Weights of a small audio captioner.
Model: encoder arch densenet, encoder activation relu, decoder width 320, decoder activation gelu.
Data: trained on notes from a synthesiser with random patches, 78125 training examples, 27.4 epochs.
Rows from block 9 of the audio encoder of a small audio captioner, named by matrix and row number. Rows with one number belong to one channel. Each number is 128 + 32 x the weight over its row's rms, rounded and kept within 0 to 255. All counts start at 0. Numbers have three digits each. After the name is the row's rms in percent of the matrix's.
After each channel's rows are labels from the 100 clips, of 14976, where the channel reaches its highest value: "responds to" is what is common among them. Only what is clearly more common there than usual is listed. The data: notes from a synthesiser with random patches.
# conv1: bottleneck pointwise conv (encoder.blocks.10.conv1.weight, 128x224x1x1), inputs 0-111
# conv2: growth 3x3 conv (encoder.blocks.10.conv2.weight, 32x128x3x3, transposed, each kernel summed), outputs 0-31

conv1.127 099:086156153182097116129134162180171141185119109178141158137150162133093129109147154124158108139154156170132135125110167152133114148161123110138185166138167152108102122123112121151181175139146082154124159149177106127151184108112145173141132174141166136130126143129158186107141153143129171143169131126138158163096157118126165187153167157138
conv2.127 080:107101131161128129175152116081111137124122107094104052092152142125128117092076152111052138183097
responds to: resonance; glide; filter closing

conv1.45 103:126097105155174083118109073117136142125125128094150087141151136093127086163094149119104159112106128120172149121134113107139120125128137137089020141149049169140144083140137151130122139079082094117147167185135104135149149109099150122118145103069152129144163108118120131117096068157179124135115144115119122184098091112190084122125162169151
conv2.45 136:136081137127129129113073097139092145141119142123142074156123126122159007124112170125157123101155
responds to: filter wobble; harmonic FM

conv1.38 104:145120120173132137166149080154129153110075100150075102143142115000114118137104084132126104078123089128111134137157137150127152179165174147115128115135136118147142134156118123130148165167163055122163064152099127079117129097130106166149142080130113112155136162176062128119062130157067111114088137081098151110095106163153126180123100097145
conv2.38 118:050147087076122128125183071096111088102141125100075122135110126122144139094069114104141120168118
responds to: bass register; harmonic FM

conv1.9 102:125099170127142074099092059137126182157123167144142151082129127082087125155168073137122163153088144142128111117113145079165141098099108154090090128124067140089103103140138140163142132098128059158105128127217144054159138111142096135144189134181145202127128111091100188156189098139109118152151081083149102174149137125063125110148118127182
conv2.9 092:152159129158092117023150113073130111166153141086129113100136077121083102145135127117079139123152
responds to: drive; resonance; hard sync

conv1.37 100:133142164115136141121101052135137148146143167135128147116150132119098136126168085130120148178068161129140126085141149109168177116146126113121118098127080147096117126118152117141107129100156130132076122123199136092154134135157131123150170136189163193110129098096108192161188121146100093136155080070174085183180134118081156088128138089155
conv2.37 088:151166130174092104023144117103136088146144128123185169103148068131112124128111102109120127119161
responds to: bass register; triangle; oscillator: square

conv1.87 098:155114106085141132115134128115125152169153130157174072179100171080078121122061141089172115143077151194126141125180115131123094109138130123125150136112119117146134168156098139165086101141133122082184139178112180134111187062128133211146097148090169095138122134175135108104126187149152186142104172118129096098121126176166128150100100157160
conv2.87 121:149116097190139116119237105125087110110144183144093114119087137124129131160117111118095125179138
responds to: filter wobble; tremolo; high-pass

conv1.56 102:102122117119121101146094053119114130196074197057120115141145076157171093091149137123107133147080105156144094151159134113120168106181153098160091100113062147122140088128145086109133119076150137156144142126160100074140144131119100132162122132157173176127135054155106120175176110126126102112128154091152112176147136117109118113141129148191
conv2.56 107:173169133140100109087075116118118102113139094110129173166121049131132077088165080119090137135096
responds to: bass register; tremolo; pitch class: A#

conv1.0 097:114122167103118161136096136119118129110132058120101127113127126118064067150105174126089087091123143106091108155132183110139113114096133128146143146152138065100151142163081091067126129097159139153122136164112124156130133125137108181127094111078081124082106151127133136139111152095156144147122129152098135078144106139120104135087131153112
conv2.0 073:078127122154114147198105113138121102129116150104126147205121154075046108109134095128078118135137
responds to: filter wobble; resonance

conv1.103 103:126124094148116146165132171149124117132106127194151100122090135165161072080088092112129129141113148143116177124129106131131154136155161105148122131070144127132177149083154169083098083119137128077144129116100089122121146128149151138129131139117149116167161067117135106151126083166124132074154118094099110152089155135146087125139163122146
conv2.103 076:102090112087124118175124123107132122102172168111131140189114029089109114162177125118114130139093
responds to: filter wobble; resonance; low-pass

conv1.93 102:083123164117095089154159113090132116104137108135141154094077110106070075130129111175076071089133095087132107126053106125114138122131152079117109143143144159105147148111171123104105138176113111110123080065132177120123091052141119093156126087165156119094139122079140121186159151137081089105150086113196101142071090070117078113144091091156
conv2.93 091:152181107054104151098187105119108140148137135101160148092095098137101164151208139156149140135108
responds to: filter wobble; resonance

conv1.25 100:186139159173152148144124081106150159124078101109136127141148069141132152187147124152149132137141063139106091144162093152170170155181139099150159147161131156115149157143159116183123181142174118187125115125152143091146103117098148118182136163166132138144153116132064192144165134142086123166140120147163071165147145123099179125139162109146
conv2.25 077:207156143141062136114168120069121120108124112075158184072126113159125169151122095133114122128118
responds to: glide; gate

conv1.14 098:102171125109142118065125141172133137115124100133126160117171140130161132132130093130093151097101184134173123132150164174110065173137149128127146142144141133149117175130111151100152165177185116204127136160141115100150150181131095111086126174107102092100130120094141157097138134077160098136166107131136151094131091103092127127107156098094
conv2.14 066:052107185136121115206141127133118129107116165120158149132158122145049147113140097087088144108114
responds to: resonance; filter wobble; text has "register"; text has "bass"

conv1.76 103:112105077073081079114121149143132190164137144113148170078113094100132116139134105108126173133112105157142142069109125053129116083102096144059093098111114147136102105112152115149170127123117021155129177148189136136140174106158157113138144170161108146086123083110116200126105146110155120131126090126141134115168152119114118120129129134145
conv2.76 060:157147115179159165103134105097117125110121116092092124185128113106123210152192141093118152073150
responds to: resonance; filter wobble

conv1.57 103:168110140161123150152100101084115142127115140100131097122104090110087135170132142129106100106146125095095083158120135124145144117154121126143142123136129120060155120133129103114040137094130147145081119136122118135100099085088071151127127089144137149114136166114096148146151121143111102164102087139146044157131132137061142104079162129130
conv2.57 077:120140087144054131097137125068130090159130106125125119151152158089128106124131050167095132168072
responds to: filter wobble; resonance

conv1.114 100:143167169167124150110129131114135166093089115139113095091089076134080091152166108164116095133114129086101129137174095122150147136137127108123158123123155111076150150132159105160092105116116175107139070133150102162158064125158079119184164151119112119133132164149133151104151104095113141162128112062119123121146079114112155143097110079123
conv2.114 065:152170108072102121096152123112121096099116113085122158158086176110138050145067129150162091152139
responds to: filter wobble; resonance; harmonic FM

conv1.118 101:122150179154115179132191148152154145142162092162104176130202172119078144112149140099149156105159182120134114136122146178152124191131164132105174102135174117146153145117125144086140157129190105168111150151160119137165125091111109186090178119165096154144107144149141161141173159115117179122151125112115192103088135154138141181105133076142
conv2.118 074:074086152111131132162205098133124159105107143175098104120135167120124169063156136071093126121106
responds to: filter wobble; resonance; drive

conv1.62 097:105121169097086145083116154126134172115168094120141100076140129153061136084154134120105091109108206088154160130128147121126112134112137072117123138153128125129130121154163096108127189152147134165107093162142123123163146162086071132077124113116089128109075077091146170094174086093102148103151113132120130114121106097101120143170147033119
conv2.62 081:068105144130107092157155136147122149113129167129172103138136184085047116144172112093093125082099
responds to: resonance; filter wobble; text has "register"; text has "bass"

conv1.98 103:120118149132132156153121140121127106120091163106117112102155114080089139120095143163083106150103159102142125157117192135139144146106131078126176134096141135092118123136145117113091127123136121178094107121150149089140107112111071109112135089153113138147117148093117118176194097115093112107173060154184106156130090112081184128148107092135
conv2.98 083:154156074079096083062137135118124125146149149161143151116097094123081066126195087115107132114116
responds to: resonance; filter wobble; filter: low-pass

conv1.6 101:111132139176127109122117119107163132103074115133158030088151143112119111117143123123105076091160120092134166195146046104041196089072107121125112120130114151076086144118135145099078069141092109068114089164107129138147110089105066143116152075127147150146142119081096104128153073125097114122142098117102101140113131132148157097168117097161
conv2.6 095:050118094080129125104117179122142115131108153154122058148095117106118123137157064176072132121122
responds to: resonance; filter wobble; hard sync

conv1.13 101:117073125070125111134169073104144109112209102123182105148141125141064121136098169121154064155124136142122093152144102125162142101124122146141079118154102156123136074157111134100095115166124147098132126105104143146133141124119185179116109093090114125139144108133136110155073165137117170119082146108124120107141188141179072138095176099108
conv2.13 113:092072158210110135101185110137135074113111145173106112175134129127109182119134152143088137091126
responds to: drive; narrow pulse; oscillator: hard sync

conv1.50 101:117128112123076139080139138130165113149150123147147094134091113145127131127126133111142145125129139153147168118050113116125150108140097089132122111094112129144108152088085063059108121130144140055143126113139061151133114138076094125109126113142147154138116106102133145146147120091125152118123175194100114152163144117097094155164124121114
conv2.50 096:102099104127095134143151102108144116091163158102100108207119118115193124135038091093126122115141
responds to: drive; hard sync

conv1.80 099:123131119085126135081109148135114158128143085101106145083132102123096097117126130140133139110152142121158135055093152135138132110086128146071131118074163105111108111117123138086159127099109099144081143131167123174170112132163112142069135140111048114106111165114136160104098125109179147152132107152112192108146087126092139148139097150113
conv2.80 089:089054110107089123170087091147112154109126123096117137216170133121074117138135114084143145131143
responds to: resonance; filter wobble

conv1.73 100:130143117115085114178131126143106134099168121124118112094160117141142104104141095102124116073152158092123144169087160094098146144137121153153169095126125114085158142177135145163116132143158089130097103089124175156117124098119070178114110107134142156106104146124129126169106123116087122120110071073145095150145098116101117105142139149182
conv2.73 092:065109067106131107144116124086132125143155126141125099141129108109076203062164112137139150151071
responds to: resonance; filter wobble; band-pass

conv1.22 097:132100110122112130123094098155108139122142143121201124145178146089177063142146147124132155151046084161117096112176082160089122164110130062096112111184148124141084126192151141172129117160117084125161128176099147053087150109155145095128130131120175108076123086141060104101157094173116139108114115095142059169117177104156063127102177139118
conv2.22 083:126149183123135147128186081136098101141114126080164087148108066115133160126185160150191120120162
responds to: filter wobble; resonance

conv1.126 096:100112180074135125148116137100119107108128182155133099115142132136079104125159127160092085164131179089124111135132149097154117128132128153113140141127129156114136090157108134100082137165114135160098124092116162160134133156141087120139128126143082146149126123148151133162129126094111104076114102105146128114097115087110137115124068160123
conv2.126 085:136091132090179103139147177123118141131129160132149059118165129142024130154165124130132150086113
responds to: resonance; filter opening; text has "register"; text has "bass"

conv1.101 100:115128119117140163132122134113114100090067102166150103142105130122077139145147111117118086134176132091104120161128133157107161128156067107157149130163153115127159158155111128095085128158133162149126125121112133155114090135135085167169118147129115097149092122145156109114158126129135148156117117113132158018097111190148113110040108130123
conv2.101 109:095156086132153143116173149051109144057119129149104111161126111146119127108084062164127129182131
responds to: drive; hard sync

conv1.51 096:140128143112134095167162147092120115101112150134138110129156128146204087099157160148157111129153136102136126111139133118107128134143150128123106127111120079142106142176130100110108078186161121117145125147096126146136109170172130076157127148119179129110155141126120090121115140128092146112096133116092150123118122121155155066133137126131
conv2.51 087:156106135065143129198154125168121109091127153127172124053154101100104119133168089103132143119072
responds to: bass register; tremolo; filter wobble

conv1.34 097:108125155145116158098102104148132174112135078127154101144163097044027169128087125085117149120091140133120133135179153124161097119095116145152132114146082148100145148188103146193105126139138129117151108207134187128141108071113088163111130125097076156099117095130127138122128137080093143121104093119123079109119107120132081151092131145130
conv2.34 088:086133117150135143184139127156084104135160183144129137178147138130107102088062090093055136153145
responds to: drive; filter wobble; resonance

conv1.96 102:109100150128082136057118157113096157158116150123125110118163139112152162114149164108178150122138112142145113096124073148111131128153132119120120144099132133095120113137150119157117147122127126164097161150140117128123143142137108108103145109116167139099139090062167152135116153163164124134100142155123150159172171082136130136137169181165
conv2.96 085:138163113122137171189069089114138126117125117085172160185145099125123209090148160111126109108144
responds to: resonance; filter wobble; filter: band-pass

conv1.86 100:141159111163130149128121137134124117121139112096174119115118125168142144117135146105133119083120181136142158162129130090129131078115115189156137132156129127141139137179069156144136078067122141091134101149136147140145134096098108131121162137133156147108109140140124099133142121153107121095118100107107095155143136129107122142160154118111
conv2.86 078:042113143142128107124110139132117118142095142095109050207129072119143076092116115127102126122128
responds to: filter wobble; hard sync

conv1.84 101:137106143106093114120146159092092138093150099101146122130091113167096137145147119138126085109088145118099154140154135081168117055093076108134122125154107097117133098146086105149130107141093135095098100150131164155119134083077124116133106106109088107103097132095145165099089111103147127172077141124088085096131074162138118127038102127103
conv2.84 065:152147124189153127092057150158104123083113145122165142158131192108122095073130095181111137158145
responds to: drive

conv1.66 096:147120141103130156109124097128146144108177086152131087098146095080061115162130146132132080070182116129163139075128112123152102174140148149062102125128138151095175155089143092110086188135119098139092142119110162191109113134149124187112098132126027065133108111145142173141116170114092155158149159177103181035171111125121124143122122119102
conv2.66 113:142105089161093131165134106037129133074124153166113103179128195136079141147112127116130128088132
responds to: drive; hard sync

conv1.19 105:146102140140117108105078130092167153133080130130115116126166112098068154126139062167138140139148106102112119143150129101124189105115100133102063091137150167087094115151162115126089136122128101132095087127223158151162117115141096146156167118189110202118133120119075193117132143072138105136126072146143121145126131130072131073128100085202
conv2.19 063:180149089076088125086181148071147111134148114163088099088132158115123153112169134114066134124092
responds to: resonance; filter wobble

conv1.18 100:150134143060159139138124112097122145098163112161115133160158137117160091159135118109108112101206136075143135165148140126120133146124114171085122156081127093105106105147131139100124090153108145117130149117101150158092132166167120188098117106134073114148101154159118117144075148072111131128139131138109164052099092162152130122154152134137
conv2.18 119:090089140123165128184087148089125110108136167163093122128100189125067109156147067178109138113140
responds to: bass register

conv1.10 103:078067085098109096147130113085128161131118151121153115097172119125145135029166156102080125115152114126113181113153096120108159110128133148060111063088125129083071113192131195085106100118080129115125122156152126126149141117160095147113145126148080171114150059101063147186163109104091078067139135131161077124167173123156074098146140071149
conv2.10 111:167136134117140144095130105111117130146119113161156140103137070114083131104181119112102130005134
responds to: vibrato; resonance

conv1.39 102:133089119123142118100149075147116113164093126166134153082117158098113108134152136119128180139083177139151117111118199149128087163139144174109147159139116130089155110116124155134156149147091090132085175120152089084145153172156081121112124114101166123118121141132171129113137106153156160136153061092134144134156080104136163139111156166127
conv2.39 063:117143155195171099073133108107157148174122155121110103122176159167103075154111163102125166171162
responds to: glide; tremolo; pad

conv1.12 105:115110070101153140121145106133094092093130132157132130150106179136174076143142143081098147138125114121124090072100118124141119099158142129079134135130119112175111188062097110066141067146132123110147131089068078107134138119168121114131100169121140087143152158110128082166143084192094112164110150110118110093113116172156090114083109124090
conv2.12 101:120095136087130153214232127106129130105103121102080132101119088115105129156164112125126114156129
responds to: bass register; vibrato

conv1.35 103:108151130167157097113114077151120160142136125091120165142111097081141164132150111132141183116054132140156111145133090138134117114144144189160102151109067139147179162114092188144101046097133094097162173117189109098162109082092183074105193134107148179127135079108118163118114097153145150122121135112134126215167135070099175091138202172135
conv2.35 132:112109136132148139086137067143133124181130126045143079163122056113134088112075131114165125142141
responds to: bass register; hard sync